config = dict(
    arch='uvit',
    model='image flow-matching model',
    dataset='scattered letters and digits in many colours',
    train_examples=97500,
    image_size=32,
    horizontal_flip=False,
    conditioning='none',
    objective='flow_matching',
    cond_dim=256,
    logit_normal_time=False,
    norm='layernorm',
    norm_position='pre',
    activation='gelu',
    mlp_ratio=4,
    head_dim=64,
    fused_qkv=True,
    qk_norm=False,
    layer_scale_init=0.1,
    parallel_block=False,
    inner_norm=False,
    patch_size=[2, 2],
    layers=8,
    width=128,
    positions='learned',
    init='torch_default',
    residual_init='scaled_by_depth',
    optimizer='soap',
    beta2=0.95,
    lr=0.0021,
    beta1=0.95,
    shampoo_beta=0.95,
    eps=1e-08,
    precondition_frequency=32,
    max_precond_dim=1024,
    one_sided=False,
    adamw_lr_other_params=0.0016,
    ema_decay=0.99,
    steps=17300,
    batch_size=64,
    epochs=11.4,
    lr_schedule='constant',
    warmup_steps=510,
    weight_decay=0.2,
    adamw_weight_decay_other_params=0.01,
)
Rows from block 5, named by matrix and row number. Rows with one number belong to one neuron. Each number is 200 + 30 x the weight over its row's rms, rounded and kept within 0 to 999. All counts start at 0. After the name is the row's rms in percent of the matrix's.
# fc1: MLP up (model.blocks.5.mlp.fc1.weight, 512x128), inputs 0-127
# fc2: MLP down (model.blocks.5.mlp.fc2.weight, 128x512, transposed), outputs 0-127
fc1.109,079,244,220,210,209,179,197,205,174,185,199,136,193,195,202,222,236,252,166,233,203,173,238,177,221,222,197,181,169,188,212,183,184,179,165,241,197,196,205,201,207,197,186,191,173,176,149,266,305,207,220,226,223,205,198,173,173,166,190,176,190,218,213,225,244,221,182,160,254,200,238,241,267,184,228,238,257,181,159,148,201,207,274,208,233,174,196,209,192,169,170,218,211,234,192,219,137,171,189,209,214,200,210,242,172,250,170,211,244,192,168,169,195,159,199,136,229,172,210,181,182,231,196,192,165,202,230,218,159
fc2.109,075,179,183,223,200,172,255,137,204,219,203,273,204,181,203,214,158,125,212,175,184,222,185,194,147,200,204,233,234,219,198,241,211,191,245,184,171,186,198,215,187,207,220,218,222,212,260,164,142,223,180,211,201,175,193,249,242,213,211,220,201,203,204,216,178,181,206,250,194,181,179,174,180,211,217,194,179,222,258,248,181,169,104,207,174,214,220,221,193,180,237,187,234,198,198,197,238,201,202,228,176,196,183,175,192,164,251,213,230,235,273,252,229,247,239,240,224,191,210,224,173,189,219,159,241,178,155,176,158
fc1.110,096,189,171,184,190,202,184,191,229,190,199,205,224,204,221,164,205,183,260,211,213,214,186,200,170,178,200,162,202,129,171,188,172,258,179,157,216,232,169,244,186,120,250,204,195,215,241,198,254,166,164,200,187,192,213,200,167,245,168,199,190,215,203,172,180,178,259,120,190,208,214,161,205,234,211,202,156,207,166,210,238,191,147,215,230,198,182,267,182,172,256,172,223,159,183,195,149,161,227,218,218,230,194,169,174,266,152,209,201,181,168,172,230,157,197,219,217,222,239,181,176,187,176,227,151,221,208,223,172
fc2.110,096,209,221,203,207,214,196,206,197,190,182,217,199,185,139,232,153,183,164,183,177,113,230,235,242,204,190,237,200,282,245,222,225,190,268,207,165,207,217,134,191,321,166,210,211,216,159,208,147,201,219,239,177,221,220,203,206,199,191,167,203,166,187,208,201,205,138,255,176,233,212,207,191,193,203,178,213,164,234,194,207,211,241,172,197,203,192,163,193,205,152,191,149,203,227,160,240,246,189,194,199,194,201,218,223,188,208,173,254,187,197,212,200,235,229,170,189,178,177,235,236,225,226,224,220,162,199,210,225
fc1.112,107,181,169,177,256,156,197,220,200,183,168,181,156,183,197,221,137,143,157,199,262,217,215,155,220,220,140,247,255,208,200,194,177,136,197,242,189,180,202,233,185,226,228,237,180,235,175,132,188,208,243,213,194,245,165,192,197,222,215,193,190,246,201,236,225,193,227,237,210,204,216,166,205,209,209,204,234,216,185,240,209,192,177,158,160,177,196,248,222,210,221,276,218,229,214,169,159,170,183,182,174,246,221,190,202,203,266,216,183,181,189,150,225,195,198,210,204,257,198,190,235,210,160,258,171,220,206,177,214
fc2.112,102,223,182,229,189,197,163,237,143,168,195,164,171,160,184,290,216,154,158,201,204,166,185,255,256,213,165,186,165,201,201,176,179,91,208,226,156,218,182,181,105,195,229,178,200,176,170,167,174,202,233,189,203,205,191,223,242,267,215,206,203,215,198,186,208,203,218,188,135,204,214,162,185,179,202,208,178,188,166,242,195,225,171,205,169,185,193,246,228,211,234,173,137,217,195,253,204,208,233,185,175,229,193,221,227,213,223,220,143,196,202,153,213,199,192,202,170,193,178,190,223,192,180,178,218,235,200,198,196
fc1.113,079,218,194,173,212,287,242,158,175,164,158,271,190,208,172,206,225,216,247,153,207,182,253,257,190,170,226,236,167,213,196,222,187,219,144,210,208,231,168,167,181,216,227,171,180,208,244,199,176,202,199,225,206,206,219,204,183,170,217,209,212,191,183,257,203,243,226,229,161,186,209,179,214,213,196,204,175,242,207,218,196,172,172,251,288,170,209,185,195,206,166,221,219,253,194,195,191,158,219,178,185,178,215,166,248,168,239,187,145,151,242,147,231,161,220,190,193,243,182,246,220,171,227,200,188,186,215,185,240
fc2.113,083,230,261,197,163,213,175,277,204,222,195,150,154,206,205,179,171,203,194,206,212,267,186,182,177,220,180,173,205,177,212,211,203,146,185,172,202,188,184,269,210,181,193,177,220,190,177,194,211,230,204,201,205,206,207,196,147,222,219,141,209,237,225,113,221,204,172,189,187,246,191,253,202,177,218,172,160,187,198,205,262,261,218,198,158,258,215,127,188,246,205,193,183,211,230,186,164,217,185,199,248,213,205,215,197,215,125,174,238,238,156,196,174,214,155,203,238,204,186,216,221,197,198,173,196,246,162,168,188
fc1.114,078,169,191,178,230,166,207,206,195,201,230,208,172,263,193,192,246,245,182,193,211,212,196,180,198,178,177,173,170,252,172,229,226,219,182,184,165,193,224,243,219,202,207,232,152,230,182,186,235,230,141,181,226,198,136,218,178,198,246,245,178,179,198,217,232,204,213,262,230,213,176,248,280,214,168,231,204,216,251,222,177,176,157,194,193,132,222,231,237,182,202,184,179,229,207,187,214,179,220,148,222,151,236,206,205,192,227,219,179,218,234,195,184,226,214,197,236,211,258,266,194,173,192,181,205,127,214,248,155
fc2.114,080,248,228,212,195,263,196,216,199,253,155,186,154,110,185,188,197,188,190,237,182,188,187,245,203,273,197,209,192,155,234,183,153,176,191,194,243,235,162,222,186,200,231,120,269,180,206,195,150,182,224,203,206,155,285,179,223,207,189,164,242,209,204,196,190,196,202,168,157,202,219,196,178,186,179,173,211,208,155,241,209,203,190,234,241,229,149,172,223,197,170,206,248,216,215,229,203,181,181,228,193,236,155,176,189,198,189,204,224,224,184,174,203,209,216,205,212,195,136,194,178,239,222,198,233,210,190,150,228
fc1.115,077,209,127,208,236,227,170,154,187,168,293,224,169,185,196,202,205,196,213,227,269,192,138,205,220,238,158,204,172,241,196,186,252,254,180,183,221,201,191,206,209,141,253,192,176,194,178,220,181,241,217,153,228,208,205,212,168,243,251,207,220,206,192,242,235,187,221,213,211,202,182,189,189,256,157,236,167,162,272,188,231,188,188,185,239,192,233,191,192,230,175,190,223,179,214,165,181,199,211,191,171,154,211,239,238,215,204,210,170,187,162,176,234,213,178,192,265,177,163,197,167,211,156,220,233,193,228,199,214
fc2.115,092,163,199,222,143,214,194,255,209,196,173,154,213,151,175,242,219,204,155,217,188,203,195,230,195,156,244,170,181,200,165,221,128,140,240,223,145,185,242,218,164,229,155,174,267,218,218,200,193,166,168,240,218,213,212,205,254,153,220,175,210,136,171,209,207,210,190,189,225,184,154,227,171,170,230,152,210,201,208,206,186,161,142,244,241,130,216,203,179,167,208,172,190,188,204,201,201,158,158,237,179,170,167,202,187,238,226,170,219,188,230,207,202,196,248,229,192,196,182,241,233,213,194,209,202,187,161,191,228
fc1.119,101,199,185,151,206,144,177,199,199,260,175,264,192,243,226,192,238,202,150,170,167,187,216,197,206,196,258,180,238,227,196,229,164,249,212,232,216,250,190,199,140,229,238,262,174,197,204,197,171,206,206,230,217,263,189,231,258,153,217,174,205,233,204,179,196,242,192,243,169,228,207,214,179,183,248,230,213,138,170,271,192,176,195,208,212,215,204,157,208,220,150,175,142,196,187,180,190,245,230,195,164,212,189,188,207,172,187,278,184,183,156,220,196,169,197,227,194,164,200,234,182,212,234,199,197,185,186,189,198
fc2.119,093,218,236,197,186,241,223,217,185,171,216,162,216,142,173,214,163,207,247,241,264,212,227,231,204,214,159,238,203,190,203,186,180,125,192,198,228,206,208,197,216,196,191,182,208,197,175,201,213,188,188,214,236,108,204,198,198,231,196,249,162,217,178,225,219,191,214,195,270,180,188,184,168,212,153,214,146,285,225,168,228,181,220,210,205,190,223,255,237,178,191,218,203,178,207,233,224,127,154,223,269,194,218,190,182,206,203,140,206,212,246,183,204,212,198,163,215,261,219,151,192,184,185,214,213,227,207,195,250
fc1.121,102,197,203,184,203,131,193,192,155,188,201,185,135,141,225,204,203,171,190,200,152,238,221,176,181,203,209,227,227,220,185,218,232,176,190,245,208,200,206,249,212,202,249,224,206,225,154,206,198,238,215,171,193,198,189,247,171,207,172,109,210,217,202,252,237,200,252,229,180,185,188,160,183,196,142,215,163,251,188,208,196,188,171,224,219,187,173,207,211,222,220,233,187,260,181,182,148,236,208,212,199,175,146,193,229,217,188,184,198,195,204,269,222,185,164,150,231,189,156,202,198,158,143,150,147,167,218,206,154
fc2.121,098,160,188,164,203,223,190,209,154,170,185,218,192,252,183,215,198,190,204,187,222,178,217,213,194,249,172,148,206,164,193,174,198,254,167,159,226,170,273,140,228,148,162,235,191,218,174,188,216,187,190,249,193,202,199,166,174,214,220,242,226,187,189,148,216,235,231,192,178,222,162,226,225,257,194,228,199,156,183,230,187,188,176,153,165,218,221,183,204,240,223,224,262,201,243,196,263,176,192,200,149,274,223,243,186,193,195,240,205,226,195,178,197,179,198,182,135,236,269,157,179,211,196,196,187,206,188,169,207
fc1.123,112,196,229,193,233,195,175,232,193,246,161,215,222,194,173,206,234,249,222,196,215,213,165,183,181,212,234,171,238,222,221,160,212,188,166,218,201,226,162,237,230,174,194,225,227,243,236,245,225,180,182,177,201,143,212,233,181,215,126,169,161,213,154,224,154,251,202,202,235,225,222,230,175,216,210,202,238,225,237,257,223,187,174,165,187,214,191,204,198,193,211,283,172,157,182,197,202,224,212,217,234,190,205,163,138,206,215,218,163,148,140,135,212,203,199,181,155,212,182,232,189,228,248,207,192,133,230,223,170
fc2.123,102,194,233,201,187,164,231,171,197,161,156,150,205,179,200,252,161,192,168,227,150,184,190,214,269,197,188,193,219,178,164,233,179,201,208,222,167,185,174,214,182,180,235,214,166,180,204,236,181,197,219,229,190,177,170,203,207,180,197,212,255,208,221,167,205,155,156,252,161,185,198,205,245,165,156,186,190,207,196,204,224,175,232,136,243,224,142,182,205,200,197,136,196,162,194,227,191,198,169,189,263,161,258,191,180,198,208,194,193,253,235,164,213,174,156,231,230,171,179,205,261,153,164,199,217,265,209,197,263
fc1.124,077,137,206,227,191,164,198,247,145,195,219,152,166,168,211,169,208,207,181,178,185,199,196,213,226,205,162,170,199,165,196,212,182,164,250,172,148,180,221,200,92,202,227,216,146,181,197,137,189,180,218,186,209,209,166,205,164,224,210,185,211,164,234,176,141,187,171,131,253,168,201,240,190,196,191,192,202,195,172,252,156,223,196,200,190,219,219,244,146,215,225,205,184,235,194,159,201,178,145,233,179,215,229,198,188,235,184,209,259,225,232,222,189,195,233,238,190,185,209,243,157,196,185,215,184,198,212,260,170
fc2.124,071,205,193,189,181,185,178,180,253,222,165,236,259,225,158,240,182,241,210,194,265,234,207,186,261,178,206,240,224,181,184,205,152,254,198,232,222,225,166,217,275,223,188,192,213,190,203,252,215,225,230,209,213,209,232,166,180,179,197,224,209,200,140,225,215,184,223,275,196,184,185,205,226,174,191,175,234,187,171,201,223,162,182,229,181,169,193,146,277,176,177,158,221,165,196,242,183,230,257,207,172,200,165,199,209,201,197,193,220,148,209,168,236,198,176,174,152,162,230,209,210,206,182,182,241,157,180,142,210
fc1.125,100,200,199,127,190,221,149,212,221,172,206,217,208,175,197,289,202,202,182,209,177,162,170,200,187,176,94,223,232,215,227,185,218,192,192,184,183,148,224,158,189,199,215,232,172,117,170,206,186,192,217,196,178,179,174,229,200,215,178,195,188,217,217,202,224,230,187,184,177,209,218,221,223,162,204,204,230,148,222,171,160,172,162,215,175,230,184,282,206,202,147,182,184,182,187,176,271,190,224,186,183,193,218,216,211,194,214,197,230,168,234,108,238,183,155,181,188,164,200,174,229,188,220,205,185,257,201,181,182
fc2.125,124,155,265,248,204,208,182,171,179,154,219,194,189,168,220,194,214,214,149,228,189,221,184,202,203,221,262,222,183,226,206,237,214,202,174,215,229,241,177,235,165,209,192,170,269,215,226,213,165,199,220,208,205,174,203,163,246,172,242,188,167,203,198,161,218,220,155,224,243,213,214,172,188,223,210,199,202,242,219,255,215,166,220,177,244,241,246,114,198,232,235,197,178,227,174,164,223,229,199,220,222,179,184,194,175,213,201,211,178,178,144,298,137,190,198,185,222,236,191,195,173,210,143,169,180,157,197,199,197
fc1.127,091,218,245,231,177,174,203,243,173,194,219,191,229,201,125,213,214,232,242,186,221,153,209,182,256,147,209,197,239,175,183,178,171,211,179,178,186,258,177,175,223,197,203,210,162,200,171,166,172,188,281,160,235,193,183,226,211,190,201,208,173,253,239,215,203,222,205,198,181,228,220,256,171,229,264,196,183,174,173,175,159,235,197,215,192,174,242,156,243,217,220,150,183,219,191,238,159,202,229,243,170,181,188,198,215,161,250,208,233,190,247,155,218,176,240,189,233,170,260,194,182,239,177,180,222,204,229,247,183
fc2.127,083,204,183,174,184,252,199,238,200,147,226,224,239,230,244,144,153,166,165,255,202,238,241,221,251,239,127,178,215,204,181,220,186,216,186,181,133,161,258,199,172,226,213,189,232,223,193,238,183,210,105,205,191,208,206,180,190,228,220,215,213,204,166,197,198,184,164,217,185,198,214,158,208,186,160,160,223,242,201,222,172,206,174,208,189,239,178,243,230,213,222,222,219,211,190,153,234,231,154,181,207,150,174,199,209,179,157,186,198,195,225,255,243,198,188,204,161,165,157,192,172,203,246,213,186,180,249,191,224
fc1.128,096,213,297,204,246,231,214,156,208,190,230,164,178,166,184,172,182,180,198,191,166,202,236,168,190,155,213,140,228,217,219,234,197,255,168,179,192,219,251,188,207,219,214,214,206,195,162,159,223,181,204,237,175,210,187,183,225,181,216,205,194,213,208,212,192,211,158,147,319,208,196,182,226,152,218,216,160,153,191,181,144,220,226,250,218,205,250,211,151,212,208,166,214,205,198,240,222,177,213,197,168,209,208,232,191,180,189,231,218,236,205,213,203,186,153,180,171,231,185,181,223,237,217,180,201,211,169,277,157
fc2.128,094,217,181,159,182,211,184,200,184,144,184,252,209,192,211,237,219,210,160,172,176,170,181,184,223,234,185,272,213,180,242,237,182,137,230,215,198,178,158,213,195,214,207,195,161,181,217,185,160,224,219,229,168,182,222,208,215,211,207,154,210,231,180,212,231,199,247,246,118,204,175,222,194,223,218,202,211,182,197,208,249,203,193,185,132,182,185,191,237,210,178,217,144,179,194,185,180,211,164,234,238,148,208,212,187,259,271,180,153,184,188,235,223,225,247,237,238,233,222,178,155,173,150,214,193,208,166,134,197
fc1.130,102,193,168,280,241,239,155,228,219,177,201,233,229,151,206,131,201,151,220,191,206,205,162,207,179,227,197,163,186,158,209,183,194,211,202,190,194,221,233,200,207,197,229,195,249,175,224,203,254,244,147,231,188,220,210,188,159,245,177,189,208,198,214,221,178,206,196,202,135,232,221,211,225,229,197,221,230,200,180,202,131,146,151,202,232,170,153,192,215,213,171,183,172,168,179,196,224,227,152,174,210,268,226,246,209,219,129,194,190,185,203,230,170,192,200,151,221,236,196,198,162,162,218,195,158,243,185,190,254
fc2.130,122,143,206,162,183,269,214,263,206,222,212,232,187,172,202,208,226,186,147,213,234,184,232,217,195,178,189,230,183,240,191,207,186,169,192,203,157,164,198,246,198,195,174,183,198,177,183,183,195,232,209,144,214,155,175,154,229,173,277,213,195,225,209,184,181,237,211,203,220,245,165,224,186,175,162,203,142,201,201,214,190,190,192,196,234,224,241,148,179,254,167,208,205,205,183,177,188,213,186,205,194,179,156,187,238,116,249,219,206,252,155,205,242,161,240,212,153,141,194,217,221,204,254,210,172,196,263,205,193
fc1.131,097,166,200,215,212,161,215,173,212,231,206,241,196,154,213,169,202,156,257,229,197,147,205,212,202,193,251,223,154,198,161,184,166,230,210,219,150,247,216,186,115,220,235,152,186,233,178,247,255,182,178,210,218,162,207,187,214,293,183,203,165,277,197,213,156,156,136,257,160,168,171,236,174,219,201,189,206,188,165,187,228,185,182,223,226,241,140,217,234,194,190,233,211,207,175,170,199,181,220,184,187,189,198,216,216,175,213,225,158,212,201,188,168,190,174,231,182,147,197,201,228,174,194,207,211,181,190,203,197
fc2.131,100,246,221,175,173,214,153,158,167,109,175,170,179,243,181,207,203,235,215,167,206,223,203,153,140,217,173,193,214,190,267,242,209,213,209,202,197,136,173,207,235,217,178,199,219,236,198,210,183,237,203,145,196,204,166,229,202,178,240,180,243,179,238,191,196,221,205,189,168,169,261,195,230,220,187,171,178,194,244,205,206,188,240,207,225,191,249,185,236,188,198,199,172,212,199,187,117,162,194,199,217,250,186,165,173,217,249,215,220,268,148,213,204,227,212,189,214,158,204,200,234,215,186,211,186,222,188,121,225
fc1.133,123,198,229,267,278,182,226,241,185,277,121,225,218,213,165,181,173,192,179,171,171,191,167,168,189,266,145,237,280,211,226,180,232,182,211,187,228,186,176,261,225,183,198,228,178,187,194,190,220,179,218,153,199,181,239,235,203,184,151,222,190,238,208,212,187,165,208,191,217,180,208,216,253,203,191,198,218,167,220,195,148,201,230,154,186,224,214,190,212,208,202,204,183,217,172,177,163,248,186,245,198,152,211,167,168,170,187,208,201,208,178,204,208,171,165,214,180,259,226,153,184,230,226,173,156,209,221,231,184
fc2.133,119,217,197,197,146,218,246,228,138,167,205,203,199,171,202,204,211,246,180,225,210,194,196,203,166,250,178,161,151,186,242,238,210,240,216,192,209,225,154,246,194,144,176,131,217,221,189,226,192,211,285,252,190,201,170,199,231,191,174,139,215,169,202,231,195,181,238,228,191,199,219,183,196,179,220,206,186,185,161,224,236,225,299,206,202,172,146,204,218,218,172,190,236,186,214,198,204,144,194,206,185,206,219,234,166,183,179,198,202,164,184,166,212,251,212,151,241,177,191,176,197,177,169,220,185,231,177,274,199
fc1.134,081,229,178,275,168,176,213,214,217,191,186,237,191,199,224,226,216,199,227,239,208,152,198,128,179,219,215,206,242,217,226,202,245,216,194,176,242,201,183,235,204,192,155,211,179,227,206,169,210,195,230,156,219,163,270,189,162,229,165,207,186,226,218,207,197,183,192,208,223,163,168,223,199,166,195,217,203,198,200,234,237,196,139,165,225,265,208,206,195,233,242,242,204,199,185,211,211,193,226,208,179,181,178,128,226,114,220,215,197,218,134,226,282,215,200,228,230,205,232,225,246,150,200,233,171,217,229,207,244
fc2.134,085,203,212,145,217,217,183,216,208,218,227,170,244,200,181,148,202,221,178,179,186,211,186,243,189,153,207,228,193,205,182,184,184,204,179,233,135,190,195,122,224,172,262,199,226,167,182,188,188,202,154,241,202,208,126,245,224,195,255,234,218,173,195,184,210,211,178,222,152,242,221,164,167,213,168,175,217,198,198,180,204,175,250,172,144,172,203,254,218,214,164,195,171,177,188,187,135,214,189,225,209,213,220,248,158,243,186,169,203,191,264,184,123,188,227,202,180,171,215,203,205,212,179,181,218,165,184,198,123
fc1.135,088,194,224,154,168,234,195,199,185,206,129,190,232,154,199,207,187,213,224,198,227,196,206,218,200,198,196,267,192,204,175,186,243,247,226,188,213,230,208,225,228,131,226,248,194,173,174,192,200,208,186,215,215,192,131,226,230,220,207,209,197,130,194,248,190,254,218,243,212,193,184,211,208,163,192,153,219,175,169,234,153,189,220,209,163,181,224,174,194,224,173,163,184,178,199,209,154,205,115,158,217,251,211,190,207,204,211,166,188,186,183,166,191,199,140,182,190,129,197,121,234,191,141,242,198,178,184,208,229
fc2.135,084,196,229,243,202,155,167,199,231,169,264,174,181,231,192,163,196,195,160,174,188,177,215,146,248,181,195,149,219,200,195,216,179,193,183,236,197,177,211,195,225,219,172,140,220,201,197,199,212,173,161,152,201,196,283,147,166,216,150,206,194,274,189,192,196,161,185,181,209,224,224,184,178,223,191,212,203,196,220,211,220,144,169,178,214,221,157,235,169,162,221,228,206,196,199,206,227,208,297,193,190,115,177,216,229,189,177,240,203,182,241,233,224,244,237,201,199,263,169,205,174,181,225,175,197,213,225,186,173
fc1.136,103,245,256,180,204,236,234,257,200,196,165,174,186,164,179,254,217,135,174,179,182,184,253,171,220,219,249,206,242,189,136,175,165,162,186,231,172,167,240,193,201,203,187,242,233,219,251,178,206,230,248,199,212,148,177,169,187,165,171,176,126,199,193,166,245,174,237,190,186,232,202,181,204,197,220,254,181,225,172,185,215,165,179,197,213,164,176,264,188,223,164,184,202,195,185,209,276,221,205,209,176,257,201,210,222,221,207,186,209,184,227,247,225,195,172,220,182,235,226,185,235,208,194,211,181,175,155,222,163
fc2.136,112,230,213,164,158,180,216,176,163,209,198,141,207,218,207,199,255,198,144,157,165,196,204,207,149,227,175,188,178,134,203,226,212,201,173,178,233,213,200,185,218,241,189,191,160,199,182,203,199,198,209,171,189,184,195,254,149,199,263,178,189,192,164,197,233,205,229,190,205,192,179,211,196,216,165,191,206,171,195,156,194,184,195,194,170,117,248,186,216,165,252,274,225,206,184,246,212,196,176,202,230,170,179,186,112,169,173,241,210,274,214,193,211,160,207,146,221,147,152,209,217,199,180,175,165,192,215,157,217
fc1.138,090,167,207,187,203,224,211,215,215,223,249,196,238,216,250,203,229,187,206,207,183,239,227,182,214,163,185,253,208,177,199,172,238,234,157,158,220,160,195,238,268,227,197,227,208,210,201,160,226,196,189,251,195,176,219,165,203,190,177,152,206,221,160,148,223,218,206,212,169,232,215,266,184,208,188,199,136,178,222,159,231,255,259,245,237,172,217,173,185,212,199,145,251,192,181,238,224,210,198,206,184,200,204,246,227,261,165,181,225,211,205,229,190,179,194,212,261,144,161,160,250,180,222,226,188,167,211,215,251
fc2.138,107,183,202,196,172,212,188,153,178,235,173,201,213,198,176,219,227,204,151,199,207,154,222,216,144,213,168,224,239,189,236,209,164,224,214,296,189,190,215,264,187,190,226,173,133,210,174,246,243,219,254,205,186,180,192,234,176,210,212,222,197,218,240,249,204,200,193,213,199,207,225,144,165,223,224,233,182,224,162,199,180,162,171,149,223,201,184,252,178,146,247,212,183,207,195,155,142,186,242,212,202,260,261,182,210,180,219,165,211,179,194,173,189,207,188,197,177,217,244,244,179,214,165,187,175,241,218,228,256
fc1.139,097,163,237,221,247,239,239,190,183,220,192,214,208,215,146,200,178,202,212,186,250,167,190,154,238,213,242,242,235,256,260,185,192,199,251,206,110,236,209,170,237,132,208,222,222,202,157,213,185,234,220,195,136,223,197,232,211,249,162,261,209,187,209,209,178,227,216,176,202,179,216,192,236,214,186,201,214,181,237,220,190,195,252,184,193,205,182,178,222,223,163,189,164,185,186,263,205,194,224,235,218,214,209,180,250,149,163,220,165,182,128,202,191,249,187,194,175,179,181,163,210,176,188,207,205,197,184,244,168
fc2.139,104,288,161,172,190,207,243,185,164,175,208,203,179,192,210,182,171,231,134,178,173,213,178,205,179,185,159,196,158,219,135,211,198,204,171,163,252,184,179,218,261,266,191,214,205,249,198,216,183,177,184,222,199,142,220,202,227,192,202,141,224,205,211,186,152,190,222,213,172,221,214,243,212,160,166,224,248,255,203,213,197,190,172,205,250,182,219,218,187,161,237,231,200,192,205,178,201,215,190,224,245,180,166,278,207,215,177,184,216,178,245,195,193,156,182,180,217,243,189,181,128,215,197,236,213,150,205,157,185
fc1.140,093,182,236,210,217,186,198,203,193,220,196,233,187,225,164,185,253,222,231,218,185,154,203,182,189,183,286,221,157,185,223,236,239,244,164,215,219,221,174,180,186,175,207,218,226,119,221,226,209,202,236,220,176,183,196,188,206,201,212,248,185,144,198,194,157,246,160,217,196,187,246,246,198,193,203,199,163,133,232,182,183,200,228,166,238,217,216,218,189,223,147,139,206,193,221,225,180,168,186,179,205,162,177,204,209,184,214,204,251,167,215,231,220,191,204,255,208,132,199,201,193,87,231,213,187,188,237,223,178
fc2.140,084,249,179,174,231,199,193,195,160,185,183,219,148,188,204,212,152,201,146,206,208,214,200,236,237,179,134,212,178,204,181,156,160,165,227,179,201,203,133,248,187,260,227,202,167,247,212,161,213,177,203,206,217,267,216,218,209,236,189,198,207,156,199,239,187,207,266,179,200,189,162,183,221,239,186,250,225,239,156,228,222,204,138,204,176,208,213,224,242,210,154,246,223,201,195,171,246,267,194,131,216,208,203,215,211,193,193,201,156,192,230,156,190,215,187,182,222,262,203,174,183,222,156,210,226,216,186,171,230
fc1.141,091,105,231,173,242,186,207,154,191,180,242,216,195,189,198,209,189,158,184,216,216,191,150,152,226,177,200,273,228,195,232,178,224,199,168,184,190,229,182,219,197,204,195,157,217,211,207,204,237,210,212,181,246,156,149,172,164,163,186,230,142,216,213,151,168,241,188,204,280,181,195,214,186,213,205,164,234,244,162,266,203,211,204,231,234,269,236,185,169,225,180,185,190,203,221,185,176,229,220,214,217,228,189,235,193,218,166,247,242,212,212,183,231,205,191,226,210,134,232,214,180,225,167,152,177,185,173,189,197
fc2.141,130,195,216,180,268,177,256,188,217,271,213,239,191,243,257,145,182,179,233,163,232,243,209,176,204,188,241,172,216,215,198,206,193,211,121,235,129,191,187,164,248,199,177,193,183,192,198,227,233,270,194,210,212,267,163,222,175,228,214,139,191,158,209,207,137,240,193,241,181,165,172,227,182,157,175,189,168,154,233,172,215,215,198,208,202,185,166,216,207,225,206,207,208,190,233,213,168,181,224,223,226,217,214,201,228,173,208,220,202,188,150,139,230,208,184,194,194,219,160,176,162,208,177,175,185,231,221,199,204
fc1.142,092,180,163,210,215,169,236,249,207,211,151,208,143,195,174,184,209,219,164,212,190,146,206,250,273,173,204,233,212,224,215,149,204,202,165,178,280,215,244,217,184,187,187,241,195,210,177,177,202,217,180,242,272,218,227,166,224,217,231,222,193,133,186,221,210,220,183,198,209,207,159,161,163,173,222,155,166,257,245,192,260,186,207,178,184,186,232,214,221,217,135,163,231,207,227,194,234,202,208,214,202,255,192,178,179,178,161,194,160,203,184,219,206,228,163,208,151,183,161,154,225,209,194,198,231,198,219,244,221
fc2.142,077,160,212,177,214,207,140,157,229,164,245,200,186,204,209,194,197,235,216,197,197,234,197,180,265,162,194,177,192,236,212,248,214,187,220,223,182,207,184,128,253,192,243,116,228,170,203,201,203,219,158,177,223,165,186,214,160,191,190,233,156,214,192,171,215,207,221,154,192,199,200,139,216,195,215,187,220,158,162,244,185,193,163,213,189,204,215,226,199,213,270,209,190,196,194,237,197,206,212,212,188,199,247,190,196,194,227,218,163,224,178,162,137,241,203,203,120,257,233,275,158,185,178,186,178,165,181,237,205
fc1.143,089,185,224,147,197,221,137,224,209,215,196,196,220,158,240,168,190,198,171,219,138,203,236,222,176,217,190,156,189,181,142,113,186,208,136,156,204,204,264,200,178,172,128,243,187,191,199,199,164,190,219,200,179,203,251,207,222,169,219,189,164,175,216,216,209,226,233,212,214,215,160,186,232,205,216,202,208,237,185,194,215,226,223,179,211,242,231,231,172,176,212,220,265,202,182,180,212,222,228,173,161,244,227,153,208,169,148,151,208,232,205,214,207,193,186,286,195,213,215,215,184,162,215,222,215,245,240,236,178
fc2.143,085,225,179,229,217,209,255,171,220,163,178,189,169,256,172,202,224,194,211,159,259,187,201,219,227,180,247,210,202,230,238,235,219,208,291,234,179,218,145,192,228,247,268,180,215,216,186,197,209,227,206,223,219,185,102,199,192,210,168,199,264,240,188,183,209,155,140,206,215,164,210,182,213,170,221,185,175,192,232,221,190,173,191,186,157,197,169,232,245,199,226,213,125,197,218,231,186,174,182,192,221,175,205,257,216,228,237,252,229,182,199,207,218,168,236,171,211,196,193,173,191,238,185,168,203,165,185,199,216
fc1.145,114,182,237,163,264,236,162,213,230,201,205,184,168,190,121,189,164,229,227,228,233,188,238,179,180,227,232,183,222,261,185,157,179,251,149,198,200,190,176,170,240,152,200,259,210,221,208,232,183,163,190,211,150,192,188,208,222,214,152,170,232,227,234,193,183,196,207,191,218,189,171,234,175,184,183,221,191,167,141,188,186,211,220,194,134,230,164,180,236,215,167,196,237,279,201,184,251,167,192,224,216,208,200,219,228,248,249,236,210,196,238,201,220,233,175,185,179,176,264,189,184,213,224,262,205,204,202,199,205
fc2.145,107,246,192,263,163,225,230,157,234,223,179,185,258,217,245,175,190,245,159,148,184,209,165,174,234,171,178,222,181,171,220,183,220,210,198,212,199,209,196,234,193,250,141,176,214,172,226,175,226,208,230,179,181,183,200,124,193,226,143,267,151,243,202,210,193,166,205,231,245,198,213,204,219,158,216,163,170,240,236,186,244,215,188,258,252,189,235,230,180,221,233,199,145,165,170,196,194,189,208,181,186,179,260,187,208,171,179,192,209,189,215,172,186,192,203,230,185,173,187,172,254,200,248,191,193,244,213,192,160